Weights of a small image VQ-VAE.
Model: 27.9M parameters, encoder layers 14.
Training: 3300 steps, batches of 64.
Data: trained on reaction-diffusion patterns (Gray-Scott), 47500 training examples, 4.4 epochs.
Rows from block 5 of the encoder of a small image VQ-VAE, named by matrix and row number. Rows with one number within an expert belong to one neuron, the router's apart. Each number is 128 + 24 x the weight over its row's rms, rounded and kept within 0 to 255. All counts start at 0.
Before each expert's rows are labels from the 100 images, of 14976, where the router gives the expert most weight on average: "patch colour" is the nearest of a few named colours to the mean colour under the peak; "top examples" is what is common among them. Only what is clearly more common there than usual is listed. The data: reaction-diffusion patterns (Gray-Scott). In brackets: how many of the 100.
# router: router (encoder.blocks.5.mlp.router.weight, 4x384), inputs 288-383
# gate: expert gate (encoder.blocks.5.mlp.gate, 4x384x384), inputs 288-383
# up: expert up (encoder.blocks.5.mlp.up, 4x384x384), inputs 288-383
# down: expert down (encoder.blocks.5.mlp.down, 4x384x384, transposed), outputs 288-383

# expert 0
patch colour: brown (65); purple (25)
top examples: vivid (55)
router.0 [104 128 104 150 134 102 125 140 112 157 143  77 138 120 126 150 101 149 138 139 134 158  97 138 146  71 128 103 129 146 125 133 138  89 126 131 131  93 135 127 118 182 141 128 125 138 138 109 153 117 118 122 139 162 165 133 117 149 179 103  89 111  75 156  92 114 108 107 154 131 116 145 137 138 157  89 139 169 101 149 139 117 153  75 122 117 136 107 147 139 163 142  85 100 137 147]
gate.0 [137 144 126  61 141 115 155 136 119 100 136 107 163 138 122 125 143 211  89 119 130 161  67 129 152 116 121 140 129 112 111  99 140 140 141 127 119 168 138 130 156 121 117 129 115 130 120 161 153 154 136 132  98  90 190  95 144  95 111 149 137 138 131 132 140 102 127 143 102 106 126 119 129 121 116 124 126 130 117 151 164 131 121 131 148 147 127 158 126  78 168  97 140 174 129 114]
up.0 [139 180 135  76 145 121  91 146 133 128 116 131 128 124 148 133 127 187  33 117 127 135 135 111 146 145 129 136 102 146 117 134 112 135 144 117 120 153 139 145 157 140 135 139 163 106 119 160 131 142 159 110 110 111 131 118 144 119 125 157 101  96 127 182 217 156 143 102 149  72 121  95  96 105 123 108 126 106 119 109 153 136 133 134 126 117 112 127 133  67 141  89 148 154 119  87]
down.0 [138 118 105 108 113 147 119 142 154 127 132  64 139 144  96 152 136 127 108  93 120 125 177 117 147  96 123 133 139 142 137 111 114 116 112 127 132 118 143  95 103 139 144 131  73 129 124 140 165 149 153 140  51 131 127  99 109 114 107 128 122 100 100  87 112 179 105 122 118 142 171  96 135 132 110 176 180 123  81  90 160 126 163 130 109 115 141 134 111 135  99 159 140 184  93 134]
gate.1 [109 124 117 142 115 121 139 137 112 142 130 137  50 125 129 133 117 125 150 123 138 128 157 135  80 128  98 137 129 121 128 149 129 173 111 106 154 101 198 168 126 153 134 121 108 119 110  83 171 139 118 114 128 156 136 114 112 143 116 125 147  73 120 120 126 179 148  97 135 201 144 123  36 126 116 169 107 134 119 109  73 130 127 156 146 134 102 132  74 189  69 137 116 106 168 104]
up.1 [125 136 142 126 133 162 126 144 138 115 113 135 148 123 132 119 132 129 179 114 136 158  85 124 144 136 136 133 118 138 143  82 143 100 155 169 139 121  80 115 143 123 130 133 185 129 144 114 119 120 109 164 209 130 168 128 137 135 122 133 121 171 112  91  75 106 157 182 145  79  82 165 183 142  92  34 140 134 129 105 140 142 117 105 152 139 135 119 141 114 138 127 129 107 109 125]
down.1 [128  88 144 123 116 151 124 123 147 131 125 146 156 156 126 106 117  85 127 124 157 130 124  96 101 146 135 130 113 116 125 176 133 140 115 100 114 113 128 131 151 111 122 107 145  65 130 195 150 163 120  95 123 131 106 154 130 139 133 110 147 151 104 162  85 149 123 121 124 130 107 122 117 148 132  75 130 109 171 127 157 126 114 159 118 105  77 141  97 101 110 112 100 119 145 135]

# expert 1
patch colour: purple (79)
top examples: vivid (97)
router.1 [113 163 112 101 136 154 128 121 103 148 141 102 150 112 159 148  96 162 113 144 147 132 109 134 158 104 117 138 156 159 171  77 152 104 138 135 125 108 128 129 169 156 132 122  95 133 186  99 153 118 113  86 101 151 138 142 114 162 136 105  68 118 125 115 113 123 109 173 106 157 148 172 154 142 157 163 146 144 116 149 124  97 132  92 158 140 112 119 140 136 144 146  99 109 161 116]
gate.0 [129 130 126 141 163 134 124 148 144 149 135 116 133 122 126 103 131 153  62 118 141 148 110 112 140 103 172 129 136 107 111 126 100 126 157  94 104 115  52 137 158 129 151 121  92 177 126 188 116 123 156 142 172 119  46 110 176 121 131 117 128  95 115 150 184 105 140 179 156 118 150 132 198 162 164 167 116 119 127 102 150 134 123 123 148 126 144 138 132 189 120 123 133 155 140 137]
up.0 [134 136  72  98 147 119 115 147  79 121 120 125 103 144 128 119 135 155  87 131 102 162 146 122 140 107 132 130 131 117 168 140 146 172 107 121 161  65 116 130 113 132 114 126  78  83 132  75 166 131 140  85  95 168 133 163 109 144 124 124 116 126  89 132 158 140 116 125 121 189  68 121 114 138 147 167 127 143 128 153 108 133  91 160 117 119 144 114 127 106 174 135  97 143 139  96]
down.0 [137 113 134 125 128 155 132 122 119 117 126 133 162 128 134 119 114 103 131 134 148 101 132  91 128 150 164 142  83 134 155 131 128 120 113 145 120 169 137 117 118 137 137 107 128 131 134 181  86 146 142 109 112 108 106 135 115 111 141 112 110 105 128 129 171 118 129  94 148  90  85 123 138 184 154  81 146 132 111 124 158 120 131 143 159 141  90 127 105  71  37 141 128 115 142 123]
gate.1 [133 107 175 110 112 159 111 102 201 156 137 133  91 142 134 137 112 204 113  93 122 137 179 118 155 154 131 106 133 131 133 135 142 149 141 112 150 139 109 126 127 117 143 148 175 147 109 137  88 183 125 139 101 112  75 134 123 105 135 118 118 114 146 110 154 180 141 125 117 127 138 137  90 148 115 143 140 117 135 121 188 138 148 147 148 147  97 141 112 176  34 144 138 158 103 137]
up.1 [136 109 142 120 113 148 132 100 198 129 141 121 129 142 143 142 137 128 125 127 123 130 111  90 124 139 146 136 121 119 142 121 115 128 120 128 129 110 107 140 107 122 125 133 202 117 117 174 115 168 127 130 106 133  84 100 116 119 132  95 135 206 131  89  61 134 115 198 130 112 121 118  86 140  37 103 138  87 112 128 123 145 137 110 128 128  75 134 125  97  75 129 139 118  85 148]
down.1 [ 94 119 144 134 134 128 121  94 158 115 142 136 192 127  95  99 109 118  88  99 128 134  92 142 134 152 144 149 130 115 176 112 144 103 124  94 111 178  98 133 147 136 131 132 119 118 110 159 166 116 145 136 125 120 130 144 156 134 120 149 153 111  99 169 213 118 118 163 171 108 156 135 106 149  94 127 118 126 134 117 129 124 126 130 157 145  88 124 146 123 162 124 120 152 104 148]

# expert 3
patch colour: green (87)
top examples: vivid (99)
router.3 [110 113 120 125 137 106 158 150 102 155 134  96 108 114  99 171 162 137 168 173  91 120 125 176 142  93 137 137  92 139 122  92 156  77 132 142 139 136 118 112 119 149 141 129 127 149 142 141 142 128 144 142  93 120 157 131 105 162 158 108 102 108  98 129 116  88 112 123 154 101 113 121 132 136 147 108 129 141 110 142 142 108 198  53 136 125 133 157 164 140 146 145  84 144 129 124]
gate.0 [136 102 134 119 105 144 136 119 130 131 147 152 185 152 116 144 109  41 135 150 120 105 153 116 134 161 152 148 119 107 103 120 130 126 141 119 151 131 150 115 143 123 123 129 123 152 138 142 149 157 153 137  82 146 161 130 152 135 114 128 129 122 109  93 109 117 148 152 105  74 116 120 147 166  76  66 125 115 130 167 105  98 102 143 126 113 125 116  88 153 129 114 166 161 114 129]
up.0 [154 110 160 155 133 131 121 136 101 145 140 151  96 154 160 124 125 117 163 101 108 152 176 125 148 147 110 117 153 151 105 196 114 150 113 116 110 142 193 139 155 165 136 137 105 120 122  81 159 124 128 121 111 146 128 130  98 127 144 111 119  50 138  76 135 123 148 159  92 122  94 114 143 128  99  80  91 158 132 145 112 128 116 100 158 112 157 118 122 171  77 131 108 176 132 121]
down.0 [134 138  85 116 135 108 139 139 149 139 156 117 142 145 141  97 129 107 167 141 154 134  53 137 122 152 129 127 145 118 107 103 132 118 129 130 123 146  85 111 110 132 165 116 161 139 107 129 107 124 110 179 159 106 180 143 118 155 140 127 152 123 149 127 106 160  95 132 129 137 117 114 131 163 121 201 147 135  61 135  92 122 147 118 130 135 126 123 173  93 151 124 137 154  95 108]
gate.1 [139 123 112 116 135 125 111 131 139 119 123 127 113 136 135 125 121 142 122 111 154 110 109 126  99 135 116 182  97 121 122 142 110 131 145  98 117 131 116 151 135 119 118 114 132 126 119 130 130 119 127 122 123 128 127 106 133 109 143 140 134 122 137 147 136 140 135 137 117 123 109 146 121 132 129 136 108 114 255 119 117 143 127 132 127 122 119 143 102 112 121 124 138 121 136 101]
up.1 [117 138 152 154 144 118 119  99  34 153 147 157 118 123 138 141 114 116 193 111 152 127 138  97 126 102  80  79 128 134 150 126 116 116 136 135 113 124 174 156  99  92 144 148  89  74  87  98 178 133 125  84 133 137 108 121 126 138 119 147  75  98 133 116  78 122 128 143 155 158 111 173 113 122 205 144 104 139 137 132 106 113 150 132 118 170 136 169 129 102 174 133  99 111 123 129]
down.1 [147  99 130 109 119 143  88 158 114 119 144  95 111 119 113  83 136  68 218 149 127 152  65 112  99 118 114 141 120 107 141 160  91 102 108 142 145  95 198 127  76 131 124 116 100 144 135 158 146 121 116 160 132 127 173 125 139 129 125 139 133 144 132 122  64 122 142 178 118 147 157  79 127 135 133 117 134  96 138 135 114 125 141  88 125 145 128 110 156  90 158 140 110 152 135 153]

# expert 2
patch colour: purple (48)
top examples: vivid (91)
router.2 [109 122 115 135 133 138 121 147 109 151 159 155 113 117 109  95 125  84  99 163 126 150 107 155 142  59 135  98 123 159 160  80 134 134 132 113 123 122 137 138 156 176 136 134  92 133 154 125 129 104 127 103  98 115 162 129 119 149 163 118  87 111  88 115 118 116 115 119 146 103 112 125 152 154 144 146 116 161 116 134 122 110 130  96 144 114 144 156 136 128 165 115 113 115 179 174]
gate.0 [139 127 120  99 125 126 124 126 141 120 136 121 119 139 131 122 119 146 117 112 144 110 121 119  88 134 110 195  86 127 114 147  96 134 150  95 124 122 116 147 134 125 117 121 141 141 126 133 127 111 118 126 128 134 111  99 126 104 121 144 136 119 136 147 134 126 136 137 109 122 112 136 118 137 122 137 102 119 255 119 115 145 125 141 122 131 115 134  93 108 128 118 136 120 137  96]
up.0 [121 131  86 130 116 134 146 109 164 118 113  84 146 125  92 136 124 131  89  89 123 132 120 120 125 121 136 118 133 111 129 125 135 104 120 145 105 110 127 144 138 152 137 152 169 131 109 166 164 160 110 113  96 210  11 151  96 103  90 118 120 133 125 165 110 113 139 106 154 161 133 149 167 154  35  95 111 121 118 151 121 126  90 131 145 137 141 135 152  84 124 127 138 114 101 136]
down.0 [158 144 131  74 144 138 148 129 139 135 156 139 154 121 144 152  96 100 135 106 115 121 103 140 127 109 123 119 116 133 117 192 140 137 111 108 155 111 134 127 117 139 138 130 215 105 111 150 122 183 129 117 104 130 121 136 129  84 126  80 155 149 115 128 103  92 151  71 118 121 122 116 128 109  81  75 123 123 194 142 113 143 157 136 166 135  81 100 115 146 129 122 140 110  64 132]
gate.1 [140 132 126  97 145 156 141 116 129 140 107  98 141 140 167 130 166  97 100 142 120 105 157 112 136 137 129 133 136 166 121 184  94  95 126 125 149 110  65 116 120 122 114 138 122 130 116 111 128 183 137  74 119 147 142 111 141 134 114 156 112  79 120 166 107 100 110 106  85 169 163 141 122 128 119 204 118 162 124 112 148 121 149 118 138 116  91 154 124 151  93 144 123  78 139  94]
up.1 [137 127 104 105 116 123 127 152 117 118 115 118 177 111 170 138 128 163 116 131 151  98 161 148 136 101 117 124 100 135 155 152 147 129 117 105 130 136  75  98 134 134 131  87 110  74 127 102 120 165 130  88 144 156 157 124 111 143 152 150 106  78 125 150  91  89 158 139 138 180  78 188 142 166 106 154 137 175 117 112 145 134 145 126 152 141 104 128  82 160  80 113 155 101 119 134]
down.1 [103 109 165 146 107 101 140 119 133 117 116 169 197 145 140 121 117  68 224 114 109 161 125 129 133 132 155 121 128 152 134 106 107 134 114 107 150 145  93 137 125 126  73 128  62 108 130 118 145 101 132 108 142 151 196 149 144 150 115 163 142 170 145 129 129 100  99 101 128 135 101 115 157 105 122  45 132 109 156 108 140 147 100 102 138 135 105 118 114 134 139 148 142  95 131 133]